python train.py --init="kaiming_normal" --max_steps=20500 --epochs=6.7
Rows from block 5 of the text decoder of a small image captioner, named by matrix and row number. Rows with one number belong to one neuron. Each number is 128 + 32 x the weight over its row's rms, rounded and kept within 0 to 255. All counts start at 0. Numbers have three digits each.
After each neuron's rows are labels from the 100 texts, of 14976, where the neuron reaches its largest size: "tokens" is the input token at the peak. Only what is clearly more common there than usual is listed. The data: procedural textures in two colours, tilted and lit.
# gate: MLP gate (decoder.blocks.5.mlp.gate.weight, 768x192), inputs 0-63
# fc1: MLP up (decoder.blocks.5.mlp.fc1.weight, 768x192), inputs 0-63
# fc2: MLP down (decoder.blocks.5.mlp.fc2.weight, 192x768, transposed), outputs 0-63

gate.250:000102106098117099177151152080128120171111054130074176111125097120126137140156099116132115134147129114103166092131131118116121142116073079156144110128088133143144072153121101127138160152049130
fc1.250:123114178070088144115096116142146084162142097087116142133123177106115114015193127151155152101101111128186112171102142141142116149170086132148130116161108116165189086140148115156186134153157114
fc2.250:047174094145154090185156133123082154131119101126080135076130107124154111153149116131149188128144105150102116107177145161109121073044147115124131115131160104121095130177150144163102134103085149
tokens: "in"

gate.425:099102132186106121161178142079143145140108136145112123101151109141100095170141111155106106145138083135104136122077110082089098128132095153134119105162108168078171139098101085136119088175126169
fc1.425:150146169085110129082088126238147147047128123159105128146147055149155113103115140137162089122153094093143068105105099133132153147125139117145120145099179133096057164113115141104121188107124150
fc2.425:162134114176159156146174133014109114151114158132123118129118160123115136180138119117108177219073170147137174142111144096122114119160140102146132134122047078174165093183140147112117126118107207
tokens: "wood"; "crosshatched"; "brick"; "furry"

gate.546:111120116186105145140173127072133149128129128134106149113166102141087103177142124180140068132142065129105106154102106095099097124117098132134131073144105140056168151070113091122128091182119160
fc1.546:130156156069105107162136148126079123145174083167075121125139101110171159158133065129094130138108146131172154080127089131149090174168097126116110150143153154189150100133095121151126193115090120
fc2.546:134124086115083189070115154153138120101143163127114150076125132195057137113133131165069139165134144121195077073100126101127158117106150015154149092104074179139107137140133136097104120156078144
tokens: "wood"; "diamond"; "plaid"; "striped"

gate.762:110133132178122114121170122078127158146152147142091146103165123159102107163128095170120080137137065115118104108081097083093103121121091145138115073158113146083156149068101100128127107177107167
fc1.762:134139143079130175116072134154151153138152148162156150133129153135152133165130057154174066119128084134148112139104059104166127136161137133097134155118083099214090098110120155104137162105080123
fc2.762:099137109112133134142142136119153110108125153183087124086117148179147127186131099127140153152140164127192127069069162129136137147126157078097137138174134169125145099152154174089115107075063121
tokens: "checkered"; "honeycomb"; "plaid"; "grid"

gate.680:069126142193148122186194100056085166184135137125086118127120131093091105179120055155158126136089111126096151167124115106090110151105083135124127133158106121129172121110108091157112126144098144
fc1.680:068168100152136104137098114141088170176195125167093145110171119079126145169147085083190060184106112213136156145125066116137147178118110141101142097125107075163114090154105145169119163146099131
fc2.680:130114140152107158077148165162119189117162177143140090066160112147131160159117178165150152123113102152198131124061116115109089158147170135129117107136129172102146144134148164155137195161152137
tokens: "texture"; "pink"; "grey"; "white"

gate.460:055125150137110096206131144098113096147128100123095189083092090121156137143134092174185134149133111145087135139094104120140105100116133130113150041122172104112153127129140144126129100189101151
fc1.460:081117131139156149154177162127130118091089108083127156149125069158106101200088039138110138137171137138122144147160160171148131090123110117096149109123133102117121102095091131126115126086132105
fc2.460:158109137080141148055117089169128176145103116137154041157150152151087091131156152082078106142127115121151132113116114203131189128131097125188064190058138146162118145116170095124151133083154151
tokens: "<end>"; "and"

gate.752:093137133198113107117173118085121173134127133128088130128157129164095115152149095192138083123126054111088105124101099086103105123090091140140130096147123135069171154074102104142155105179124155
fc1.752:161112123137099224121084162075136132144114116147133200171117113139147098127144115104139143107148150160144100171141105187149106086159132099127095097114098112116125075125110095095132105129151086
fc2.752:098155180103111098159151087133149106179128139179098099093182104119138101153100139096169094085171112128127158167094137119117109122117088151138064152129156125059165169132100153161161113131160183
tokens: "<end>"; "texture"; "blue"

gate.383:090133119185113133137182115063127175144131128128089122093151093133092099167130108166128086124145081124099116146110111079086105124094085130133112078152128151065173169089116096141139103173124166
fc1.383:094111170097143140107173198112168147133134151100110039094163094122086141140134071132097102115088146104156183086109152086099128172121120138120109151175143187156132124091050131124131158146132134
fc2.383:161085108179110116140069085124116107165105110152171209105071138110145083153160145149142158186162107141143119085146169143173164082091123069114119141125134076129176119160154140138092082125094138
tokens: "<end>"; "texture"; "green"

gate.505:097120136200125142140170140075124162139128131116091123097161122151090112162142106195126093115135073116102118132096108088100089117110088137136128063158114154070180153063118092125126098183120148
fc1.505:138146152115121241147107225142135147125108098162143139106189064147165157137138153131143078144126122145143139155147097148101119112130129107126077124114135125192044105132082150079116167133114121
fc2.505:099100143110071138144109113120162089152136067176131141089131116099140085168114103156160096117160091148119182163108160097141126113109083087134103152173130084050193150119114126126125074128186142
tokens: "wood"; "brick"; "furry"; "honeycomb"

gate.608:082125115185103119137155146059134130139128129137082120092156118141094104141142120178105103112139078093121107135091098075102104097096122142125129064178115164071154140071109105129153088187113153
fc1.608:138130098143117232168076161089155135133114108148120140038182073119115088142126155125100123158112117109180107183114099138096074086135192135140112095125109123164074128135117121100166166172126115
fc2.608:091134167134103102143154075107147128143114108154111114053133124103147083190082087151145078117134084137139152126108157116139158120102093121133089122148122120107185114093098137140153097159145142
tokens: "zigzag"; "spotted"; "green"; "wavy"

gate.24:065123130197116115153185135080119153154136126137085137137151132119107123154153124176131095129127070137097100144089097091103119138101072155130140067147115136061174173076095072118142099197117157
fc1.24:098120106152090196155160150117154169098127130156136102064141089219108103153050086135176118183144070156158129166136180173110164132119151081137077137136164088117075087145114153080073134143140160
fc2.24:134105202122104158141059105100129082175137133154112141092210092062136094159102122133099159148149149120121069191156146147165085081113063121140120103141115107095072174137103091158166140112125123
tokens: "zigzag"; "striped"; "wavy"; "wood"

gate.744:165117130091093176048132114150158152118158143097128102124165154115121134118178104116111060081126106121171130108139133101124166152158100163098108164183093134096131159078102105144114162092183104
fc1.744:172112125136141168107113082107125192165114135146138074116161117125117061124124205126135094148086092138132091136134134161095129154111141106142071168078164158135139173143179118113138081138121160
fc2.744:135151143157152065173160153049103065111137158148093143131058160122212166194085089096097163135185081184156139085107139095121127106148127127126154108156120105126139130089068127129104162123086149
tokens: "in"

gate.160:077121115202104139130176109077132151117129128132084127093177119154084084171124112185119090149149092124116115147102122088090116132115097141128111086168113148062177138090132086134134096189125159
fc1.160:080105159127121110147214134138124114120126064087113115140156141123107184074166150167111139157128169131112145135111148095140094135109103095173154102143222138142238093130124113142173110149111092
fc2.160:146148090170092176103059149082125140110155172160140153132100086149093091196103108122158113142150059096125137138122142125086130108093137060083127120109037107062102137113135128101026115136097148
tokens: "<end>"; "texture"; "zigzag"

gate.40:072095168153087129127122169102169112120132137127046158107126137194103110132120101219108097132164092093164111129077161120151106124117058207114117107157119112087169183050101101158131148197173112
fc1.40:138182105189156095163186148120133144167095135125121101141101152080155146148174108121064154093072146167108207095161178127105088125097144096129129184115106142224163058170135091161116160060090162
fc2.40:105132131073035108131121149134173102145116115145087129116173093149094111120105161156059136182152120078156147109081107132162124120162128168165131141120129079102156147116115143095228148190149129
tokens: "<end>"

gate.527:107121138195124130128181116073129164148133130129111119121162129151080102163127108180116097123139075120108134127106107076100095131102073135134127071160122164067184146079109110135134113174140157
fc1.527:128097134158166117127186150159125107186177107101116118238097149125143117073192136171141141147176152202121137137090144157159125111137137137138120087116188133116148149153150084106163089140140122
fc2.527:152122067083156138131139151126116148125147187080171072128196109166059145125147177096103138139104120117164099123062085132150104118166142120176157094103104177115118094193174155086153097130105112
tokens: "checkered"; "plaid"; "diamond"; "grid"

gate.189:086110095123086119115134098110118124137194120169079174091134142136112164107161130136118078133154125104131169117122132065062077168126083127121109127175088116099155118180131135160174143142099116
fc1.189:133069194103097134153118174112138090091136129143127163107089082112152146125134092134113141068116149053168140107064125081098077160162148116159168138198127176123158141115098134119154163140138062
fc2.189:148122068164181130110179127103134181144094133125148106131127185152086105185110153107113109100113153180129184143155162132172138153119091089148087168092102106192146086144151057161112106083129124
tokens: "in"

gate.23:078114112119108130184160163095128137196130109128092155169114126104176153102106144148147064120070077095070117169144103123054072154099115137124149112147107134108195149129088132098118116168117135
fc1.23:190079138090116156070045097125159145125175162103149110152168194097147129104107158129133127117100147117120126185143060166163159085139101145138098099087144103117070148128096122157128100131186065
fc2.23:028064143108107123120116141109117106107208081080100145184129132080128161084157084158173094160121110099116090174128087131105124152149119168086171066162156133085113156091085092109141121177116105
tokens: "zigzag"; "diamond"; "checkered"; "grid"

gate.229:094115125199115129132183125069136160137134121126087140123146118145093118160131120180122078114134080138107123136108096066102090130104092161127131075169125153066181167075118095135128106186132154
fc1.229:125103054110138161130110210070162050151141108096104131111088118159098112102124155127136198142181143113121119142112153192194115069145159129114182103166138114127131150126132072116205110174176098
fc2.229:166157177098176115109178087149111193132108158142145074125116197144105113125112122093101142149084186121154144115069117146117140133175127147148146154097107151171118110182153216107131140073118113
tokens: "<end>"; "texture"

gate.718:080098127085079132196132148122095102131158081086079180103087073099176154114105073146181135118134108119134112154096096059096090131150129140107171115196135132112194151105081176124140150140120121
fc1.718:109103131160145116189145161100116127123084173121138149100125062121136125181117108170181142103116138150089087092159108106149127067105109127109146075142139118130112125099106120151075132163140108
fc2.718:117130136090125128119079141140135124159089066201109136145164125150124105172084134116048145166158142157159125146099107204135129105162083122211114137080089111146135144109154102065150137089132147
tokens: "<end>"

gate.365:077122123186121140118177132081137156146135132128086137120166103142080101170119102166150070124148070131100111142097119088090098136119063131130124080140120135057164161078101087124129103181125173
fc1.365:105076142106178052124153104141121127152163155119113093086123148126084134103139156119098216125150138102110090124120121072147170101103149097116121139104140130137221174136136115158177099165151125
fc2.365:208188142053141118110099188172125146096134159104104131140110160130098125113145105109087138168107138090192134124133114156099144152153149097150099107097080155167082098189124168114089181113142110
tokens: "texture"; "yellow"; "white"

gate.292:095111134194124134128187123065129172148129120108099130100164110157072101142139104183104096144138089123115135130098099080085088123110083133136124076146134162079180142083105094123141083174099150
fc1.292:149107163116165099154146143091105044148161125101155118140149152126155169144154108147124199108120169149091094113107151112118095101171112158100099073129158169070182183108125122141136095129161166
fc2.292:181148109145085077139130136179123136156144187119123116164121152149077123053136213088141095100166166144167122091130099171143124106186100097143126133130045108131142153186127127114144139086085102
tokens: "wood"; "striped"; "brick"; "furry"

gate.433:094119132196116132120163117072120150141119118142094138121186111141094085170146103185142063135133059118106098138110093109083117122127091125136112086133110133059167135078106092129121094176122150
fc1.433:119127110121137106137119055155086154080145125158102106114160120161183098161072107114141133164062131103148138105193116116130133177118084125154078166145106160161103190118149143198101147077149147
fc2.433:172185060161131115111132133158087150063161135089128139110140140187081133095099140142133134149136155156183113088150131134124161165160173131123132127112113088113087110109147160085101145135101084
tokens: "checkered"; "triangles"; "striped"; "dotted"

gate.192:082118127186119125127152124063116164140158132129096141104163133155084113168158103189119103141124067121122123133086113079101083124123109128136108077172109155110150130087114118125141099188127164
fc1.192:100129115161118104169176163129128107127078150054139108123103141148104179081163155156097216117156168194106202064153165102112118098080136140155148125145160162132138074149130148110149125178122166
fc2.192:128141097098136166104074131138113084164121124109120135185149107084099174110181164130088127123136174148076083137102101140135142151124138145129165115095134096157095151153107148089110171139126117
tokens: "wood"; "spiral"; "furry"; "striped"

gate.764:111098145191111153115202150069144163137126158117078112121156134147110097122174139197101090128118089108108104118091125105083120132106106143144095081175139145084173108092111101132172115203139142
fc1.764:114135154099133066150159116152132133190106137104103106155090149090088137080105121153166117099126138146058092172085132115160140138092081157096147192111153053153147201114068113141134174151150110
fc2.764:187129054056129121135139121150133110077139100118163113191086129158158147125140126082165092153130188099100117132171156144125132164158105125145147148120149126115092140181159122098084155145102036
tokens: "wood"; "crosshatched"; "striped"; "zigzag"

gate.594:156106161146103205126140155104159147122147168125139110115134111073162137107135172163161094082119114126155082171141085111124086086148096143131095101183130134058150161041108129141109150126173117
fc1.594:134147145106114138089078080125126132125139123159121109048155201112132171088107195121182091114110128148137072118152165144134182170128104123119069124095129072088108133171183171147083174133160097
fc2.594:151126150138144153142144134122108128094089066112122169157077144202055102120114076124073135125094136164116143147140138165090075127112183110072166184150127133130141167131144119141093107103131154
tokens: "in"

gate.737:108095162108103127171141118097117139153124107205120133109098055087122067194071121098103104153120155063106156091115150131059093158125130089156125152105166151077140153163089137089157131144081115
fc1.737:093077086107134146168118133080093141155127076126130159123147085119131142156137106105088108104143168132120134120199117127088092079144129109133158122150111126099112163140136093124107158092098100
fc2.737:180111138158155143079130120157167109087126186128175075222119170155094128115118147164089115144142162107121140107089131140198144188118119137105153136112129163180081108094101149146135085117133111
tokens: "in"